A small image autoencoder, trained from scratch.
Training: 7500 steps, batches of 192.
Rows from block 12 of the encoder of a small image autoencoder, named by matrix and row number. Rows with one number belong to one neuron. Each number is 128 + 32 x the weight over its row's rms, rounded and kept within 0 to 255. All counts start at 0. Numbers have three digits each. After the name is the row's rms in percent of the matrix's.
After each neuron's rows are labels from the 100 images, of 14976, where the neuron reaches its highest value: "peak at" is the part of the image that holds the peak. Only what is clearly more common there than usual is listed. The data: dashed paths with two dots that lie on the same path or on different ones.
# fc1: MLP up (encoder.blocks.12.mlp.fc1.weight, 384x192), inputs 0-95
# fc2: MLP down (encoder.blocks.12.mlp.fc2.weight, 192x384, transposed), outputs 0-95

fc1.61 109:068113102131123126139160185146163116116170128121102072096151097119165149149085108128120146112182136017185101082156137112077065124120133118147142122141159104140126146104161137237133168082130175118161098117157112137103139146133130117134092109124137109179131139119158060116168164184113100168
fc2.61 109:150171122109125081123126123101090128100129144083074186157138085104098074127143107159086129101146111144118139116116145100111127164175183169153143136152116144113147125138129122091203113098153079101129165115121123158117177135118142106113114066187204126152143126181118129089087122122149161115
peak at: bottom left

fc1.354 100:168105122137108196148233122145095112124142129117163137122105135137133073110130132153066095120173116179096142154210160109170096155151156086117176147095106106113134179106132148143096079095149114169166138249195082148132109090114086119087099170110107119143107139111085109085100113142155069147
fc2.354 083:082133093085100129139105089114090166203167103159118138146100113163104120135071103069119138161146113106071131108157157147118093093153122153158130145128124094134255112169102050124126152070144110090131126067083109108073149060120089171132062150138109139144102120131182139205133108146154116124
peak at: top centre

fc1.45 113:140110075125115164128131092168131095156122144118131113144139122116148115120121175135131144097112166095145146203127196129147094073096069147155114081120178176119159096133121141151094084177113114151085107149118148051117182139105124148130140196124123139131180095092110180114149096068138146145
fc2.45 109:100188177105100147112124118111105143098134166128182099128172105069093108119068122066123081140115171081170124101160159119111110118074157123161114107146043094151120118148126179133179152173136130099138053157113079121171085103098139208088138149116095159080098066153139104136075112130131113100
peak at: top right

fc1.301 109:125126063137163088140085115162114099102175158135101155141180095086163129097125137110125143055125139167106147141147155168108148124075138123195099121116125071142173146146114090255118149101126116110134123139137126112160134193156132119110099154103144131098171218189124149169114145111232130151
fc2.301 132:126114111105112084085098135084191100133122082154124126122135126097164106126155082144111120069161081147138108114091089144161145142156156132164117140159125107094124096149119145028252108099137143110169161184104194100202087146103162127102158063139096125134120190195171087132123161115054109125
peak at: centre

fc1.324 108:072137125140128145147105140117063148184127149103105169137169100157137140097111117130139174130115138124164116065109106139167206103149118115116149142143128127105138119136144103255170148122145149218115192108126118152106087103124106078139123087115140083132088101115088159183137119138199122168
fc2.324 134:173177141144095160138120100151105130089114125112128142110157167104144114096068117137126086110118133203116136148109129182101106094184116140102122110130108126088161125183117116027220100102161123189173084143140101076147112121067137151128119106093085083142153110125040132098123094134042103128
peak at: centre

fc1.55 100:115139141180145104127155162166118160125168122129136063126135154105133120088176065142107114132086133102113145200129169156103126174166191126104139121172107056160125145095135132127146140153166190155086115140154133104097190159146149198148135100128118143158169121136164155075124118145099117147
fc2.55 114:120107149156164096161145145041115139099074103118129179129056127176115141137168120088169189115151137085104121136138091117078161152134168046086097134113126167145118129192121146142116159168149112135145196138104146124155141128103108092121151075058178166146071115102188119123109142091142118161
peak at: bottom right

fc1.191 119:131113111132139131130147092170111111209108136083100151111120167097154203125145062176164140075155090133147114155184147112127110122140099109113135180155116123117075164124116138147122099148145126137092089123137184167154156160144148167109107108189128073080192163144162132127169130165101166176
fc2.191 114:120120136137119146152138160113106137047133114168154124147105127140121139142143140098130125096123118106116105110116140138133167166149173060165099110150129131115139116153165168165123137123165132083123121148093136194149165160178105115146149120179161113069098198126187092119154138141141094138
peak at: bottom right; bottom centre

fc1.242 096:143108129137156177161138134119139126126121102122124104129180116155142064103088084129132121138138186118114144163091167105134106099113136174103151065171153095082116151145096114135169131111095187133144111128117198116134119081109140173158145090163181165161049094125128193152110106059153102154
fc2.242 104:137123135159136081150117164146134117144129157148147145050148160101157146165150119119142136071125186135123160122163116140176171150110148095106146172134156171147119136123080163104168111156133046134174094167185166135087159190131128103068119092200146119111135107147097133153106126119172088102
peak at: bottom left

fc1.24 097:168211134134142129135150116114119109107121116128133110136108114132112109073106191127127128110125129079107174142127132105099128096101109158142088150144096141125104083115139148175124100064118157167176160113129140160095104068103112106114137125104068111132224159124087078174109084150123127142
fc2.24 099:124159131155156123148150136099079049139173147098188107029132101074102134113165131121085093112129154110172120121156157111097084155141155124147092110119180180135171104097135161143136100118098144117184107110125119114104127170138158115067134136107094103131115145137097083133111102067105131096
peak at: top right

fc1.2 120:087099166108132112131151091113092097156151092080146092128101103121146096135106146151126175219158093164147135140100145149130121044105154137090146133175097119101166120127104114098118089088143058143109236109108184125121059142130119112118120083067100086140160101118114192114134162137160132100
fc2.2 102:113172123098129099136158209108137134103065132158115152153110153154119105100139138171065168183099131113195141132049092095139150126140156120108094106106145109118114170152117157134176178101113157145153146151115161080163165170133139081079146089131136121166117069130099132181125169162142151066
peak at: bottom right

fc1.46 168:174127125121142117106119122141114155168150126153127104073121170129139164119111162099097054146117129155129098118156141144052152111083124110163141120089173137122162130164121143161111109132155107121108030159117097150141120128174123157092112155140047092087141069136199123105130091146117211136
fc2.46 147:149145150093160128147138100135132188110118091217136180176167141104155113163128126113096173189135138141130109122109109133096132077162134123145110150160155130128159121087125134009127138164131211111112153125142120114108154070114116127129097156072137131101097076137247140139148129141153120159
peak at: top left

fc1.8 102:141172131123117150090178135145105137174166123099121110117145097036126166150080082145122087072126179191131083100084117098160138157100158210152107142167162170129049098182107155139128147146152119062091111149149170096127153141090122129157133064197146164128163142111075080134113099137117108121
fc2.8 086:144179144101094068139095155122161133128138192188088151168146181132139119179113159131095164122137097092151138140170149106099118115159087153151146114143082134124115169078107117105128103161155098090097094126126178119132143071132091163132073075135179198177120113142146128145118111164118112140
peak at: bottom left

fc1.135 115:145103139119114134166078093155142124130126128120116105082133117138144145126255178176153255142157118132154108129145153135096103121149140179081106141119140137137107086071163132096135164108139123137124064110159181124137174113136114155136124134141141123055117130093103148154137106123136083187
fc2.135 085:145077119161074120128156141161137159115125078135126136144149159149131172175102146095065102091133139077108121136130087062093116052164090110094147102141128132126174105086053152135129114124136156121090130139119172145152139170111092118085085156153083029103133074148128136096119154176173125125
peak at: top left

fc1.203 110:086073116125113122147023108131146168144098187132079110169096096149121153144175167093150111137116174147139152110077118120138089082111172122173136113172107194172147096123183101151090135118093075168163136107111113091112165099172133127159075161113107173084072059115093038156103155126105132135
fc2.203 119:144165141196132085092097152150105148122181053145092064084125128117157105159160172114065112160155174109080115083134135153094157104124103119105153144122149163142144156126145143152145133134125100159194135106105179046083148123131161142108186197074117159116150069121111124135162149139138106116
peak at: top right; top centre

fc1.325 139:112154159131114132166095126136122107129078062133120159163153124178111119123152121172110102119147151064111121141133121055143089124149136118146155160119089045112123103097167129118046133133109126136178126153153123124100142147121129089149138159114101061156146035107132116138110176110125061120
fc2.325 109:161102106122165154115128158118114093188115144100154105038104081137103114156145115116110143081159138138100092069127155097097136099133108085150113118163156147129148147151133123132066099133104102128191153106026112096090114114101135145110165163182130086134071070168189114118110197137125116061
peak at: top centre; top right

fc1.332 101:116092102101139146081110097136152145148138126143142146124121155136123135147115084155140100219138094163154156188119142114078206108169156181126161062197092124118134110150137159171077177111139177124101054119141161120081131125134131147130080096176098114193135076144229085105177162106066174122
fc2.332 125:131050064104107163116208148101103146147125144147131158217127156144144108112081128114141205220113129117130126095159129100106060102170150057129112168126170117112128116142084160167110111144085071084078173158103108136095111141153138074085134132155168095126132083101208099142136108089187118140
peak at: bottom left

fc1.13 121:191113107110129158125091083092100114113071112145121096116153115112146088144158148170088108204136142078124091146135081092144119025102148155114140136104142092174141077156137109147105164137130142202070106170142115138180103159160102120120165125205113084115127172145100112160153116108133093119
fc2.13 130:081162095072166137114155157179165112139179112108131152216126172106069105148166153136131118201167122111111136093129139096124072144127142144108131108105158130078109142087132153138112109127123153135101116097082131140202131135180168205105140084216096147120089167139118108123149136126083068124
peak at: top left

fc1.358 141:153170097088140120159155145198149159088101104129068139149128123171121096180151092154145112124102077146119096111145168091088131150127087153164105092168103106178095082121119149105087191157129119143087146147097104103156099107127127109083138128022114143121159093141128056107124111156130132128
fc2.358 118:183116124150125083172109127088082103096153124144075164102169137117151120150127130097098145091102124123160124170124148117121113110131121181185098148075107114103125139091096125143144143181145190099128101144103136141122044108090148114145106111128123158130152147187129095117090123073158147146
peak at: top centre; top left

fc1.217 117:096131130167118146150046084136106114136126121117118080085115145126165152105106095121100101140101093109086148124121108038114054142072183172105136124230102087161095122161130117124141101089106105142146218151108128138106114148113168114107120139161160116144130131148091132078107153160106128076
fc2.217 112:125140149112158133129081126176122113163088138140097158203133113128129124143114151136084139147165146135133099124145087095111167136089102176088099123123120109082117135060107142171074110133173098161206087127142137076092130094158156134107122070074112094126163180086184130173118155134187152062
peak at: bottom right

fc1.355 124:179179143123168126143055150095120149131158141107185111074089131133130097188028190089098113165065159132128141128145144150135128144172130104157123109163176154128164099100106118182136114094080101168192090149112142118126115089095097144133109144095113121182121121143097130091154145157117126149
fc2.355 110:109152097142124130166151144146129104184087143140115183133162126120089152008082142074119119155117090193158098087136160121097128092170090100155145129117099117145117112144118139147120104102146150184140136124192076113141171121129148141140132147114080103166155104139055127160136161149151113146
peak at: top right; top centre

fc1.375 121:129100106103098095170127113089136161177121091125112105130095096123135152172178138173170090148215195133142153160173171146172111135104132122135135255063119080155121116114105084091061146130128088121143168112165140079086126130111124116141115077124105066118140114140127070124155160154124083151
fc2.375 116:130196167115124089125128113255123147154093129111158115135130140155125126145146147126122122134062165107132085113096154135141117107187131119157113075174102118158194149109059121151064060106146119131157138146142154108109176097134109171124106103108140140143083111129086095089093122180125141145
peak at: top right; top centre

fc1.31 136:165125113148186108147109128123153130090055101095150112089092135100104120152136091107070142125142120132119147165206134136093097137149087105084095102181185134172092171125098116095131080099181114147160116160207109197105068127135123156131128112126102157166184169167118153112152151136133167149
fc2.31 105:109119147135159148190119171132097074143131127118164059202160156132109112135114112081124122125150069137076166097109159136095181108098120107085144118124108108086077097097111164096159181154071120146110132128128118144109117153150159123111115091139171101095089146153146125104124108140141121079
peak at: top right

fc1.378 107:151147114092171118111100124134109121110121117149139106117191164076082094141117110113087125125129114137099114172157138149152121164096157190089139141083174090114095101123174132076097156130116143113140109182105101134112115108099119090136118120055185129165123121110156117117174118101185105181
fc2.378 085:106146122128079119103161165088098105098098192152138093154127176038131097138113118086161117119143159163180110148225131072119128148142137096092119106099150153172157137174145174153212134143132137168128088138122123107190122138100163138083106117098125069094169149155201109102141124134090161109
peak at: bottom left; top left

fc1.305 119:112156133115151096146067180146143189084096111089130082089129130134103168090096106123120148106177161098154135143138128068089119144107071084155128161107125108129111149103092142123143077122093167080152093161156118143130196081127119148131143163116088125090128103141167172180071075145159160128
fc2.305 105:100119098069141169134096137085152146164178128154097143154126142106122120174135110102089106058128085162101158136136157133136172074147156094145180106133114128066153106131130145121139108151107129146198172070121108157143140188070169196136140228182165131149134127100183132134170066125093089145
peak at: top right

fc1.127 113:104119083133144155091114120141087121155163135123117143133120137089122157043127175115145139189110112151155154121141094152179187133166091179108198111123124129111156138135140071130084090068135172169113149074096060141097187108167180149132144119143122103182091130045089118157079162103086133150
fc2.127 119:151158138142128150082164111129125130112113120123112148080148135147174160092121193126123117149143190135078155110123167165093097099161086191116119134137092148109167125141137130160139106080152103126086099127137171093084141148118140159167115106118095171182097117057041120126111142125195070109
peak at: centre

fc1.261 156:114114082171105121100182084100064143152116151091095115219119121100126080119141102134074255133104096089126108107117190142128132157128115146147113069128108124131122101134135121122157125166097113151077185150129139163114146081181115117143086112138142132099169119073121150112099126127124140153
fc2.261 134:075122115130132155132130094147179135111119122052126084029093093131137132103169149117101056150108098164094121158112168103117132141067120149128102106143105122143114096167137134190190161093111056143026093164101103141143127146126120094084154122135204116105108111145062122112108089151118111122
peak at: bottom left; middle left

fc1.323 115:163145093115148069087147128166141112151154099124122104170144143132056120064130103157109148123115096138076100151098156130119157117174168129119123114144140103153128134090199150203119112107181115083154165106135144049082110142087114161115107118125128104105120051166114103133113151148149176184
fc2.323 120:089153130144089191153046193051179143140114160159097139057133135096136105165145115117105111126125110114145098158086125157015107112150153055100112121101151098129106126158109146090200084094161118161121158104146128103101103093072199110116163101145094092142099058222090128164123152096105113142
peak at: centre; middle right